Rows from block 9, named by matrix and row number. Rows with one number belong to one channel. Each number is 200 + 20 x the weight over its row's rms, rounded and kept within 0 to 999. All counts start at 0. After the name is the row's rms in percent of the matrix's.
# convs0: first 3x3 conv (model.decb.0.1.convs.0.weight, 96x96x3x3), inputs 0-19, a 3x3 kernel for each
# convs1: second 3x3 conv (model.decb.0.1.convs.1.weight, 96x96x3x3, transposed), outputs 0-19, a 3x3 kernel for each
convs0.25,106,222,209,190,207,189,196,187,218,224,204,216,203,225,181,167,187,195,195,187,230,187,189,231,185,194,210,214,213,187,207,213,204,178,230,213,168,213,169,193,192,194,199,189,166,186,221,195,185,211,204,181,190,200,211,178,235,212,203,175,190,167,165,216,195,185,170,175,219,183,169,211,220,191,197,221,177,149,189,217,190,166,220,238,172,164,241,202,205,208,197,193,236,233,207,185,196,197,205,217,204,182,201,169,153,212,193,192,177,212,209,244,209,213,218,218,202,212,211,205,186,212,219,187,228,201,198,177,205,167,182,185,190,197,186,194,194,191,202,185,208,208,195,258,242,188,228,211,188,161,217,210,194,208,181,164,167,130,197,220,160,217,205,214,184,195,187,220,189,163,201,217,182,197,179,163,217,221,180,237,194
convs0.26,085,237,212,214,194,251,187,198,192,221,184,192,196,190,185,216,239,165,226,197,216,216,177,197,197,176,205,218,236,196,164,210,205,233,205,191,163,194,182,185,168,183,201,191,225,198,230,221,219,226,221,158,185,219,201,164,181,180,196,195,245,164,205,220,207,225,213,176,182,214,190,193,213,201,212,239,186,170,151,205,214,192,153,252,193,206,252,223,195,195,179,168,255,193,209,220,251,228,202,192,207,214,174,216,191,198,190,205,212,195,192,213,204,181,185,184,178,211,209,162,206,220,186,189,162,207,188,205,194,191,197,181,136,205,208,183,215,186,174,216,167,173,217,186,200,208,207,187,193,200,190,214,198,160,208,199,217,209,218,219,223,235,251,192,188,201,186,171,187,194,167,180,202,233,220,248,195,178,189,214,193
convs0.27,111,207,181,184,210,178,184,225,183,186,222,193,217,214,232,207,188,180,213,203,199,180,177,188,250,214,202,217,202,199,197,162,185,222,202,164,204,204,182,238,240,167,202,183,193,194,195,175,167,205,198,177,203,210,212,212,196,241,225,195,197,180,170,233,185,229,175,237,152,192,203,189,181,189,200,193,207,168,191,228,218,179,184,220,216,201,210,213,190,199,217,221,171,173,209,158,184,224,176,201,189,205,235,199,165,187,210,185,209,194,197,187,168,236,219,187,186,224,181,156,193,221,180,202,202,182,168,221,236,179,216,246,193,180,230,198,198,208,221,203,186,212,219,186,214,187,214,182,220,160,211,192,213,167,198,194,231,184,231,236,234,202,210,214,189,195,200,159,194,217,220,211,206,192,189,272,196,206,232,205,182
convs0.28,085,163,212,204,209,184,217,189,185,217,225,236,203,193,166,173,242,205,216,224,220,195,176,228,210,176,225,198,162,221,191,240,215,231,230,221,227,169,230,172,215,215,184,201,218,192,208,184,207,216,188,188,223,187,153,200,213,218,176,194,187,178,159,225,176,217,174,203,189,169,157,174,204,183,190,212,156,171,157,201,179,145,230,250,202,179,222,198,195,178,203,216,216,246,179,227,192,200,202,192,182,231,217,218,198,204,206,236,220,235,216,214,215,207,239,201,221,202,236,224,209,212,228,184,202,244,173,196,213,208,205,205,185,184,211,168,231,166,183,181,226,162,215,171,182,233,208,195,192,186,190,222,198,181,229,217,228,229,198,228,200,227,230,169,209,181,199,211,165,170,208,187,230,229,202,215,223,244,237,224,196
convs0.29,100,176,223,173,220,226,161,218,165,192,199,207,204,210,235,205,170,216,213,222,186,211,231,190,214,197,187,191,217,201,201,188,197,200,194,189,187,196,176,175,208,201,198,223,198,187,185,206,187,182,214,209,194,189,196,192,186,141,179,223,175,201,215,205,184,153,217,188,185,185,195,187,240,189,213,197,181,204,175,204,198,208,210,165,200,216,214,202,177,189,222,148,204,193,199,205,180,205,204,197,180,188,184,227,221,180,201,159,185,188,189,189,224,193,178,208,214,179,217,203,161,185,202,209,198,197,179,211,193,190,189,208,183,178,209,182,166,184,143,180,230,172,193,215,203,179,213,212,171,206,191,202,200,220,200,222,209,161,218,234,224,223,242,215,210,195,211,169,203,185,181,228,222,230,204,197,259,208,217,208,204
convs0.30,120,171,193,204,184,201,210,206,226,185,239,212,218,188,212,181,200,193,174,201,216,208,223,167,222,194,195,176,218,209,194,205,195,155,207,202,167,205,185,229,229,175,150,194,215,203,179,205,235,209,163,210,178,197,213,191,227,207,219,227,224,139,182,222,192,243,204,198,171,211,176,212,193,190,246,157,148,225,197,226,198,189,212,233,195,196,182,236,212,250,202,222,206,184,199,180,166,236,232,199,207,199,220,209,172,208,170,207,194,182,209,211,202,194,222,155,160,173,196,191,215,221,178,176,222,196,188,198,224,169,191,214,190,186,210,172,184,178,183,179,204,173,198,224,188,200,168,218,221,195,179,196,191,201,180,203,192,188,209,213,157,225,219,187,188,218,197,196,217,179,190,167,202,187,205,235,198,189,225,232,232
convs0.31,100,223,181,229,196,170,178,200,177,190,185,178,198,192,189,229,191,205,216,196,195,201,213,195,231,187,197,217,200,183,193,190,168,210,172,220,219,199,270,195,225,193,190,206,213,197,172,199,209,207,198,223,202,205,187,198,217,194,211,206,229,188,202,196,218,204,209,200,235,170,189,213,213,222,215,170,172,237,175,196,168,237,234,190,207,208,194,206,204,169,213,197,223,186,200,229,202,189,219,201,203,215,196,192,184,191,196,184,196,177,186,180,201,199,218,203,209,158,208,216,187,172,226,209,174,186,200,194,208,201,212,216,188,180,169,183,198,183,208,231,200,179,175,177,197,238,177,168,186,196,202,217,188,183,190,234,226,207,208,267,198,241,193,221,207,165,234,158,179,208,217,208,188,213,192,232,195,229,171,238,181
convs0.32,098,180,174,192,203,189,199,219,201,195,191,174,233,248,196,207,155,194,190,189,174,160,228,157,211,210,222,201,208,188,185,192,208,195,209,209,193,203,198,204,221,220,195,196,220,193,185,200,189,189,221,231,195,210,205,201,192,144,166,184,215,220,202,178,189,183,187,203,180,181,186,223,199,175,205,186,167,240,199,182,195,189,186,198,204,222,201,233,223,211,234,182,175,190,228,242,220,194,188,224,209,187,181,237,230,200,208,239,217,189,202,164,206,197,211,226,208,211,210,208,161,224,218,222,235,198,195,212,203,209,179,167,209,183,219,207,191,191,177,197,200,210,211,195,181,207,229,189,179,209,183,197,219,179,220,194,203,258,190,212,208,229,183,191,182,188,203,177,196,188,169,196,195,239,201,217,243,205,224,227,203
convs0.33,100,186,198,220,195,188,178,181,196,213,185,224,194,209,241,203,185,225,193,203,201,231,204,242,218,203,194,213,201,202,175,172,142,162,171,190,205,190,227,189,207,248,186,203,214,199,189,200,209,194,218,207,197,194,197,196,229,200,197,204,185,155,186,185,214,213,228,189,194,206,199,194,188,182,188,173,223,168,190,208,227,211,228,190,193,197,187,190,218,222,181,220,224,207,229,233,190,211,230,217,207,225,226,196,245,230,201,228,211,203,212,231,197,234,185,195,213,199,210,195,238,196,202,163,204,203,206,178,230,180,222,182,192,203,204,227,186,186,166,205,206,171,155,168,176,229,176,210,196,153,217,210,199,212,195,227,205,197,240,222,220,241,204,194,219,178,197,204,200,184,213,162,209,240,230,220,239,215,228,236,219
convs0.34,111,209,184,189,194,211,204,194,205,201,218,219,178,179,201,188,199,199,198,192,245,219,192,226,186,195,176,169,191,206,180,207,256,183,218,194,195,216,183,205,204,233,172,214,178,193,211,186,146,168,194,204,229,202,202,211,193,166,211,159,210,194,220,200,182,195,194,210,159,182,184,200,193,201,175,208,189,169,229,217,216,196,203,232,200,216,191,211,205,173,189,205,196,183,192,222,212,191,196,200,215,217,194,205,227,177,190,198,178,217,265,192,189,134,185,208,221,184,197,197,179,189,219,217,187,196,169,209,217,201,160,171,202,201,199,199,190,166,176,205,219,195,197,183,215,206,195,180,207,155,229,201,207,171,184,241,227,223,171,155,198,226,235,190,221,203,180,198,187,185,227,187,216,209,180,198,205,199,174,194,216
convs0.35,105,215,161,222,186,184,231,180,240,228,267,214,201,235,224,158,208,200,171,197,191,213,197,249,190,206,225,189,206,226,184,229,224,199,215,201,179,227,181,189,210,196,157,214,223,229,189,221,201,205,195,181,209,205,196,218,180,189,208,188,199,241,187,211,182,171,185,228,215,194,196,182,204,170,187,212,198,171,190,231,196,205,193,179,247,156,239,171,194,239,230,204,210,166,186,212,218,213,267,191,205,208,176,189,230,208,205,203,227,201,208,186,259,209,176,212,196,152,193,226,191,206,205,197,200,188,195,157,204,195,225,188,219,185,173,204,187,209,164,194,211,195,186,175,193,158,207,218,174,222,211,198,197,214,217,224,192,171,227,181,205,156,164,196,201,191,173,201,171,202,204,211,182,194,201,191,209,223,189,228,210
convs0.36,109,218,213,215,191,231,203,170,231,198,198,197,172,190,205,179,211,188,182,207,199,213,205,184,218,170,238,224,211,213,192,228,209,173,201,194,177,170,191,177,200,234,180,199,196,200,193,220,208,194,214,184,209,192,217,208,201,185,192,242,206,248,210,182,226,207,230,176,161,184,213,178,188,159,216,211,212,201,213,171,213,170,190,165,225,212,191,218,177,210,216,217,217,186,200,247,213,172,219,190,206,200,216,197,250,201,208,196,191,232,183,163,190,185,198,183,241,200,236,187,205,215,233,227,182,201,212,203,217,214,168,259,195,186,198,191,198,144,213,209,192,208,216,195,211,224,200,174,210,192,225,226,203,215,189,179,167,242,174,206,240,260,217,218,211,198,218,185,164,196,189,189,177,206,204,185,196,221,188,167,202
convs0.37,106,211,205,187,161,249,234,213,222,187,166,196,183,212,185,161,209,179,187,204,173,191,201,225,182,217,221,203,199,195,198,252,247,218,217,181,212,239,204,153,203,203,216,188,236,169,220,188,206,197,189,195,205,163,185,165,197,195,198,210,214,187,207,205,180,187,238,174,215,211,202,209,178,233,200,223,206,183,188,225,187,216,169,200,216,190,233,180,233,253,192,187,233,196,206,226,175,187,205,239,229,183,174,193,256,189,205,195,178,189,172,204,192,208,212,173,200,187,215,186,188,218,213,222,198,185,216,180,222,229,176,206,205,203,205,209,194,212,193,200,185,211,212,187,188,194,176,186,219,193,185,222,219,179,212,209,198,170,202,173,197,194,178,195,198,230,175,213,191,182,214,205,195,173,205,184,243,187,203,187,181
convs0.38,098,185,207,201,201,237,203,193,227,192,159,203,192,188,205,192,196,206,196,206,208,177,195,222,204,187,228,216,189,179,184,175,216,192,185,196,193,209,222,184,212,242,156,171,189,194,209,193,201,192,213,235,194,199,230,189,182,194,192,171,202,198,232,198,194,222,169,187,143,202,199,202,197,203,230,173,202,205,184,176,224,214,159,190,226,184,186,208,210,222,219,171,197,227,201,192,191,188,188,166,214,191,192,179,238,189,195,224,187,221,179,223,172,185,206,188,246,215,206,171,198,200,197,178,159,176,208,205,180,176,208,170,193,220,211,167,197,190,220,230,208,205,221,193,180,223,171,175,189,193,176,223,179,197,231,218,214,205,211,208,226,193,206,205,214,215,169,162,213,235,214,201,203,207,201,178,202,199,203,186,163
convs0.39,094,183,228,223,229,221,189,239,200,229,190,191,156,171,209,185,210,226,205,202,204,198,226,224,197,183,173,212,210,202,157,210,201,162,212,232,172,187,207,176,200,209,196,234,238,201,218,171,196,230,184,207,207,206,243,222,193,219,160,165,205,236,202,220,219,235,203,198,208,192,196,192,210,214,202,181,236,197,209,195,197,212,154,179,164,168,192,190,197,199,189,194,202,176,234,190,179,210,220,194,222,229,181,229,225,204,214,182,207,233,192,207,170,219,204,233,182,215,205,176,220,229,218,194,195,196,178,196,176,213,216,198,223,215,241,180,163,174,191,231,209,198,202,183,235,206,171,169,203,202,214,189,206,181,140,165,203,204,206,204,192,184,228,209,206,237,232,190,220,202,194,185,192,214,212,211,208,188,200,212,212
convs0.40,101,190,202,225,213,238,206,203,231,196,211,205,188,187,193,215,189,190,192,168,205,231,225,212,200,212,207,172,199,241,260,165,191,193,209,178,188,174,188,205,182,192,191,207,239,186,214,194,198,178,214,206,200,226,185,174,214,198,170,231,203,201,209,194,205,209,211,181,229,208,186,181,193,215,188,188,174,204,201,150,223,200,216,203,222,224,224,176,210,214,175,203,227,188,192,203,207,196,223,212,192,204,207,209,221,190,197,192,200,237,219,203,163,157,202,193,217,208,206,220,233,183,200,217,205,189,181,219,205,190,175,223,208,188,209,211,182,222,185,205,213,200,190,174,176,195,202,212,193,216,216,185,178,204,190,183,197,172,200,204,192,162,157,199,177,175,181,204,196,214,199,206,193,199,205,204,179,193,219,169,193
convs0.41,091,187,189,205,206,246,203,200,190,211,183,196,220,188,203,206,168,179,203,230,218,201,192,215,225,212,203,208,184,208,188,215,179,214,197,192,220,177,211,211,210,208,185,197,213,209,186,213,192,212,198,166,204,207,210,221,242,204,214,185,225,210,229,182,197,209,208,182,203,217,172,190,190,233,249,190,203,228,215,203,191,226,259,201,209,226,205,244,245,219,215,209,182,174,200,200,195,205,252,226,195,188,194,215,234,216,166,218,187,209,242,234,213,208,177,194,213,180,171,196,184,195,230,167,179,186,202,221,209,174,227,210,173,171,208,188,216,209,213,212,216,204,189,221,220,184,206,173,213,230,232,214,228,198,182,199,202,202,212,202,195,208,202,217,201,187,223,226,204,221,219,207,223,176,164,209,184,208,190,185,171
convs0.42,100,218,197,191,215,213,199,174,199,216,192,206,224,188,233,224,178,209,182,213,186,196,213,182,210,174,232,205,223,184,207,207,176,181,206,205,179,199,227,194,217,191,164,211,161,200,209,190,195,212,217,211,211,199,207,197,206,253,231,200,223,188,151,183,171,201,210,199,176,201,197,210,224,163,209,204,213,156,191,230,192,215,244,189,188,199,176,203,180,180,206,195,186,182,189,180,208,196,234,223,186,207,202,190,247,200,196,206,207,209,175,249,180,186,234,189,187,165,193,203,178,207,205,194,228,209,196,214,222,225,189,203,235,195,187,180,208,211,152,183,193,195,214,187,201,206,202,195,215,213,198,194,204,179,203,200,221,185,192,198,177,194,196,215,158,193,232,176,202,209,164,204,186,184,191,186,236,179,201,196,208
convs0.43,106,206,212,209,203,198,190,205,192,201,190,185,198,199,180,227,204,174,205,225,185,227,180,231,165,199,197,213,186,201,224,187,161,178,175,163,215,154,193,202,252,216,217,204,219,151,187,185,158,235,215,169,197,223,227,165,192,238,148,194,272,218,245,190,181,226,213,255,204,187,218,222,215,181,233,210,225,214,202,193,238,237,189,205,187,192,183,193,207,191,188,207,218,204,222,200,177,195,228,171,197,236,224,177,197,200,185,188,225,196,177,199,168,221,241,201,195,195,195,214,134,217,163,201,179,214,197,210,207,198,182,234,199,188,185,210,256,225,135,259,212,200,202,222,187,183,216,184,239,190,232,177,231,167,170,170,201,242,202,138,205,197,178,233,185,198,246,197,192,224,235,194,202,184,209,167,199,176,200,188,210
convs1.25,116,189,154,196,224,199,194,194,179,188,181,199,237,218,170,185,186,196,205,194,169,193,178,213,169,208,198,191,241,206,194,167,169,134,228,213,199,198,198,182,204,153,205,184,187,197,160,184,212,185,216,239,201,203,230,181,224,206,189,260,186,200,196,184,162,189,189,215,194,210,196,184,218,208,199,199,175,248,228,214,220,187,195,194,171,173,232,208,211,213,177,211,184,189,194,209,187,191,180,217,190,181,213,200,243,238,214,202,203,214,241,196,210,188,217,223,202,242,190,209,219,185,167,171,173,203,217,208,207,169,206,249,214,223,206,193,214,203,173,204,206,160,209,213,206,209,194,205,210,197,225,207,203,225,216,190,162,194,168,185,191,186,168,198,188,202,215,160,184,203,173,193,188,180,216,191,187,213,184,182,178
convs1.26,093,201,181,202,214,220,192,193,206,225,156,216,220,186,152,185,213,213,234,200,202,205,180,206,189,220,178,186,195,191,209,225,170,127,236,184,220,181,198,180,218,196,204,214,221,220,245,200,190,228,180,216,222,168,143,150,205,186,215,204,207,238,209,194,213,226,232,194,219,184,171,180,199,181,185,193,221,199,248,202,193,157,211,171,193,201,207,190,193,214,204,181,183,192,160,188,172,195,205,202,232,208,201,176,212,200,208,196,179,199,192,191,204,199,195,202,208,213,224,182,213,192,225,175,190,205,184,195,205,177,224,201,175,201,219,205,190,184,212,192,211,218,231,184,196,191,228,185,233,251,221,162,223,180,209,186,193,200,157,163,198,200,189,223,182,213,178,194,202,224,197,205,187,183,215,239,202,166,199,175,208
convs1.27,107,173,194,194,187,217,230,196,180,189,195,203,193,179,158,226,200,185,184,220,179,198,194,207,206,208,190,171,210,157,212,199,179,203,205,158,184,201,181,195,182,180,187,243,190,197,225,187,179,214,211,140,213,207,189,169,217,224,203,230,198,178,187,192,203,229,207,194,208,175,188,182,210,203,177,235,250,241,188,173,225,227,196,169,232,180,188,197,198,180,219,168,203,218,213,201,184,189,204,176,161,213,171,170,265,175,198,204,228,201,199,193,187,110,274,219,190,217,198,204,194,198,197,192,207,189,191,206,146,176,227,180,204,194,188,206,196,217,210,198,244,197,217,229,225,208,231,207,177,207,212,181,182,197,184,177,191,189,218,208,186,200,161,199,180,222,176,170,175,205,191,209,193,204,154,223,215,126,201,199,187
convs1.28,093,165,195,221,176,225,200,213,190,200,196,214,203,199,186,215,240,190,191,210,184,222,201,152,210,203,193,187,201,147,196,174,169,206,231,197,186,182,185,199,163,202,175,203,158,184,230,184,158,192,227,171,212,186,171,178,196,254,250,227,184,173,198,194,213,195,208,220,188,188,189,176,190,221,189,205,190,202,212,194,187,185,185,193,216,196,174,178,197,206,207,189,177,194,215,184,203,190,205,178,193,191,215,197,182,197,165,175,200,207,176,180,176,163,156,199,200,216,231,202,155,216,173,198,176,189,166,185,191,182,194,180,194,190,205,203,204,205,175,215,183,178,208,240,217,209,230,201,192,265,192,164,197,186,167,170,217,171,181,201,176,198,191,196,224,243,212,202,175,180,203,203,212,191,199,164,152,174,167,198,177
convs1.29,103,198,202,194,182,179,188,198,204,201,192,195,243,186,222,217,215,177,214,202,227,201,172,216,188,168,199,232,172,209,183,205,199,188,191,188,199,201,188,211,201,193,220,187,199,205,225,204,196,200,168,227,194,195,179,190,178,180,224,193,187,206,218,195,187,205,193,211,213,170,192,192,222,205,203,236,217,210,245,230,214,195,200,186,195,184,240,215,190,184,189,193,179,194,195,197,196,167,195,211,173,229,201,200,223,177,189,212,239,213,189,184,200,152,192,215,196,205,208,194,207,184,200,182,207,193,201,210,175,203,227,190,180,210,210,224,184,184,185,201,159,217,246,188,197,205,215,221,230,184,217,233,211,196,167,151,178,190,149,183,209,178,228,167,181,229,209,225,177,224,180,194,192,206,183,212,142,170,209,178,176
convs1.30,104,192,178,197,169,196,206,210,216,195,203,195,191,218,202,210,179,202,187,203,233,192,196,190,186,220,180,221,205,211,184,221,202,214,230,214,180,232,207,236,195,166,191,220,253,217,166,189,195,214,202,189,250,204,216,193,207,225,181,198,219,191,210,184,222,170,184,202,226,198,208,159,190,185,209,179,239,184,203,201,214,221,186,184,217,176,217,176,198,183,207,195,192,235,220,225,170,217,182,211,215,168,183,207,228,180,172,210,220,210,212,217,188,211,230,209,163,213,213,212,181,224,216,181,198,172,212,209,182,193,187,211,191,236,222,195,199,155,202,195,192,185,199,196,221,231,199,183,178,193,232,194,209,217,162,194,244,221,186,216,207,210,158,213,196,212,203,190,188,187,198,190,180,173,150,221,142,181,207,217,189
convs1.31,102,200,205,211,188,210,186,205,173,188,227,232,200,155,137,206,188,255,203,190,199,228,191,199,187,217,208,208,168,204,200,192,180,189,221,198,234,215,193,193,195,235,197,240,207,213,205,197,203,214,181,227,192,190,202,194,215,216,219,215,187,195,178,187,176,181,233,202,197,192,203,196,186,184,198,172,232,227,232,232,194,150,179,187,179,180,213,200,179,204,195,184,206,196,199,167,205,179,214,200,182,185,200,226,274,155,199,205,186,204,228,194,142,138,178,168,168,202,207,177,212,186,233,191,235,199,210,231,224,207,214,166,175,192,212,201,186,187,194,217,198,184,233,205,190,225,204,191,193,200,209,186,171,207,210,198,208,166,199,225,210,166,183,192,158,204,232,174,185,185,203,185,195,190,200,170,177,185,207,153,191
convs1.32,102,188,199,193,229,200,193,201,178,195,195,192,207,202,185,182,214,225,212,205,188,180,221,169,184,233,206,191,184,239,213,201,179,176,195,228,188,198,178,203,175,177,200,200,156,188,204,189,219,209,176,236,195,186,201,200,234,203,209,195,220,207,188,180,202,192,222,199,195,174,215,194,202,183,203,222,200,193,212,225,219,182,176,163,174,184,223,200,204,209,206,212,208,201,192,199,167,207,227,217,219,187,245,207,166,183,207,204,195,204,190,177,189,202,196,218,249,195,231,194,182,175,166,199,220,177,214,196,214,223,214,202,211,187,201,180,211,188,181,207,180,233,193,222,209,204,195,198,188,189,206,212,184,175,237,169,234,188,205,173,192,185,179,178,177,196,199,206,160,205,201,219,233,164,173,188,144,201,182,228,190
convs1.33,098,186,197,206,211,202,196,199,192,189,204,217,217,227,156,179,206,177,208,176,183,211,181,181,208,205,175,202,218,208,175,168,223,212,210,211,173,179,196,210,188,143,186,215,162,221,209,192,206,196,195,219,199,190,196,198,236,184,152,224,215,224,212,176,192,212,231,197,191,191,199,203,195,197,186,238,217,206,198,161,189,208,201,170,217,198,192,198,182,233,202,200,197,193,218,166,208,202,211,196,209,213,220,180,175,213,218,176,193,200,211,197,211,155,211,189,180,228,210,202,169,242,208,190,166,181,198,166,184,212,171,209,194,218,233,212,210,215,182,210,195,204,216,210,197,180,160,195,203,211,235,202,171,217,227,156,186,161,197,246,198,236,205,226,174,192,185,197,178,187,184,229,187,225,195,194,152,179,178,166,229
convs1.34,104,212,172,191,169,177,204,204,229,214,215,235,203,184,208,216,227,184,200,222,223,199,200,188,199,210,190,223,192,195,216,180,186,178,164,160,179,251,224,182,245,203,177,173,166,222,169,191,209,172,200,222,219,229,208,193,173,178,212,285,190,231,265,180,209,188,203,203,251,223,185,214,185,208,211,186,215,188,212,210,225,214,204,206,206,223,245,230,184,208,236,196,208,205,203,201,187,190,224,206,220,184,227,213,151,241,209,228,198,196,198,212,202,192,205,189,151,167,194,199,206,174,179,205,231,170,182,204,214,196,201,230,227,213,158,207,199,198,212,174,217,211,212,205,208,205,192,175,216,228,215,187,213,200,193,199,172,237,200,176,166,226,203,197,197,186,218,223,214,195,215,233,187,199,208,173,170,168,186,195,192
convs1.35,101,174,179,176,197,223,194,226,237,198,202,185,195,224,165,176,216,212,178,188,192,215,177,130,157,187,176,236,185,248,225,176,181,165,177,176,208,213,197,190,225,174,190,216,209,206,190,238,206,196,190,166,209,224,209,193,218,188,168,221,203,192,225,217,181,220,200,209,183,207,200,201,221,207,189,193,209,180,206,203,251,208,196,162,192,224,180,192,186,199,225,204,162,184,232,187,171,193,174,200,187,198,224,196,140,230,221,174,176,196,190,218,221,185,186,201,177,188,189,204,181,207,207,188,184,185,185,216,196,215,187,217,233,213,195,213,191,216,198,185,204,179,209,206,226,200,183,226,202,200,253,212,217,217,179,188,185,192,158,231,221,207,177,194,201,206,210,176,199,210,201,187,172,164,221,168,191,213,196,201,196
convs1.36,108,195,177,206,187,215,211,198,192,207,209,201,172,204,203,219,199,203,227,191,202,225,223,180,177,183,146,203,188,221,187,195,201,180,172,184,216,203,172,166,202,180,225,161,179,202,178,191,227,200,204,220,150,173,226,204,191,147,211,182,180,204,202,192,196,233,222,204,171,235,216,233,229,208,193,195,201,218,211,184,181,210,224,221,175,201,216,195,180,205,179,205,163,233,194,184,190,211,205,197,200,225,195,220,161,207,196,208,185,215,189,203,171,201,176,235,226,192,215,199,209,171,193,178,202,176,196,189,207,190,193,211,212,196,199,195,180,167,200,163,183,174,214,230,203,195,177,213,191,206,214,202,162,171,212,153,147,186,205,173,196,217,198,207,207,152,218,171,190,200,188,185,193,204,236,173,178,208,186,185,188
convs1.37,110,184,160,201,190,201,204,183,200,196,232,199,206,209,215,173,222,206,195,191,159,184,189,181,171,181,170,181,225,200,188,159,148,169,185,204,229,206,172,202,233,201,209,201,204,188,192,250,184,200,239,172,199,206,206,208,197,216,188,214,186,201,227,212,202,212,202,189,238,229,187,225,216,217,205,218,225,145,188,186,206,205,208,184,193,192,224,194,204,202,181,185,188,225,225,153,220,208,183,206,230,196,196,170,190,213,213,197,191,202,166,175,207,173,204,237,187,194,194,203,227,211,216,184,198,226,187,192,202,206,196,178,208,191,201,201,181,227,154,181,174,173,194,209,213,214,176,224,181,196,196,190,173,190,239,172,192,245,158,207,214,193,191,190,214,205,184,193,193,194,240,196,210,215,199,209,166,179,204,206,211
convs1.38,103,225,182,186,182,220,197,226,211,202,187,219,196,216,202,223,167,184,196,173,171,228,218,180,207,162,200,177,182,200,239,197,206,229,180,184,194,203,240,188,197,187,215,201,179,204,143,177,168,166,235,204,204,196,200,225,230,223,184,210,205,212,218,222,202,191,193,206,218,154,196,164,190,180,165,212,189,166,192,200,193,180,192,196,183,203,187,221,198,196,233,236,250,234,164,206,182,186,185,205,221,176,202,250,211,222,194,203,196,199,221,199,192,187,250,184,187,210,228,185,208,180,195,156,216,205,209,203,180,199,186,207,202,213,208,203,196,179,190,184,178,171,195,203,216,228,224,184,174,226,219,204,202,206,179,176,244,205,152,178,184,177,211,175,191,202,187,238,178,187,243,242,188,168,171,199,208,209,210,199,181
convs1.39,094,191,213,198,194,151,191,205,207,200,174,218,207,203,156,179,203,222,193,202,171,177,207,163,180,223,216,186,216,189,232,218,142,192,220,199,186,199,183,216,181,174,193,222,194,218,175,206,240,230,176,214,207,169,212,196,181,196,183,164,193,187,222,213,195,185,230,193,186,162,230,205,199,182,221,197,183,229,201,195,168,215,184,211,226,185,185,203,198,210,187,210,210,192,203,200,171,210,181,193,212,216,176,185,150,192,242,213,178,191,203,195,195,169,224,244,157,236,216,210,183,228,205,201,211,177,199,201,198,194,223,181,222,223,235,218,181,215,207,194,207,209,196,220,202,212,235,183,213,176,217,214,210,204,212,212,196,232,146,157,219,213,221,209,208,193,211,248,204,169,205,189,194,188,178,173,201,204,209,179,167
convs1.40,105,211,213,209,209,202,166,205,180,169,238,235,227,197,183,216,224,228,207,206,216,196,171,197,153,183,160,197,234,190,163,175,169,137,180,255,215,215,171,171,197,210,219,163,191,191,242,224,233,190,216,221,187,194,191,224,162,178,219,183,225,211,183,227,201,212,195,188,207,211,196,166,206,211,215,206,196,206,207,184,176,173,207,195,187,219,193,186,193,191,162,186,194,195,186,155,205,221,198,202,229,226,220,217,210,176,197,198,187,197,196,179,199,210,179,204,235,180,228,194,193,187,195,205,187,220,199,163,217,204,220,184,211,203,197,187,186,188,195,192,169,192,163,197,215,203,183,184,198,176,193,180,186,163,204,218,194,189,175,190,219,220,192,197,230,193,212,223,221,195,198,187,235,210,195,211,205,151,222,193,205
convs1.41,098,195,197,223,178,165,185,210,193,208,227,213,194,197,181,225,201,205,203,186,172,215,177,184,190,191,164,188,182,218,221,156,223,173,207,179,199,208,210,216,211,174,174,167,213,216,192,196,213,232,217,203,205,189,227,215,189,226,173,207,225,241,189,227,201,194,221,174,219,216,177,165,179,181,198,211,229,193,199,194,182,233,195,195,226,200,208,208,197,188,199,196,184,210,177,168,183,212,208,218,188,189,232,187,247,178,212,189,194,201,215,186,205,226,195,196,189,208,229,217,217,213,205,186,167,206,208,218,220,221,219,165,172,206,225,181,179,189,217,213,191,208,233,160,179,173,172,202,168,179,211,221,217,231,190,201,210,204,171,213,194,201,202,176,194,179,174,191,205,211,193,184,188,210,165,199,236,216,219,206,176
convs1.42,100,211,188,207,203,181,197,182,209,175,185,211,177,201,159,206,181,180,187,213,183,208,182,242,195,178,186,202,201,189,180,244,223,197,220,174,163,199,210,214,210,178,219,231,233,213,212,198,166,203,211,161,215,197,194,208,193,212,195,216,208,221,193,233,210,207,201,205,223,187,157,193,203,197,203,165,197,182,123,203,168,170,176,190,199,175,188,178,204,189,197,215,188,175,210,165,219,190,194,217,195,169,213,241,145,233,192,217,205,194,221,212,197,220,196,200,199,221,198,218,198,186,257,182,200,239,206,197,189,157,196,158,196,250,199,179,214,202,198,181,187,233,195,206,194,196,190,209,164,159,204,214,227,231,205,226,202,205,199,225,219,205,179,204,217,185,200,212,189,206,201,205,196,209,176,187,162,198,209,204,206
convs1.43,107,205,214,172,216,183,172,228,191,219,209,190,221,200,215,168,186,212,183,206,164,172,166,186,215,205,198,221,197,227,185,146,172,209,199,208,184,201,192,184,182,182,175,229,199,227,188,200,209,212,175,212,228,223,208,190,203,184,206,138,214,185,187,214,180,181,204,211,217,171,195,189,202,189,200,215,227,167,183,232,204,199,210,209,203,222,163,169,170,205,194,204,231,193,193,189,205,206,227,206,199,199,207,220,177,215,234,162,229,194,228,173,215,224,222,202,243,253,196,198,177,195,209,218,210,203,182,197,173,202,199,216,170,203,196,192,226,221,208,206,188,222,213,220,209,178,197,208,213,180,197,213,195,238,195,186,182,215,224,171,228,138,194,214,212,198,198,169,183,219,205,180,192,186,226,206,190,207,167,238,200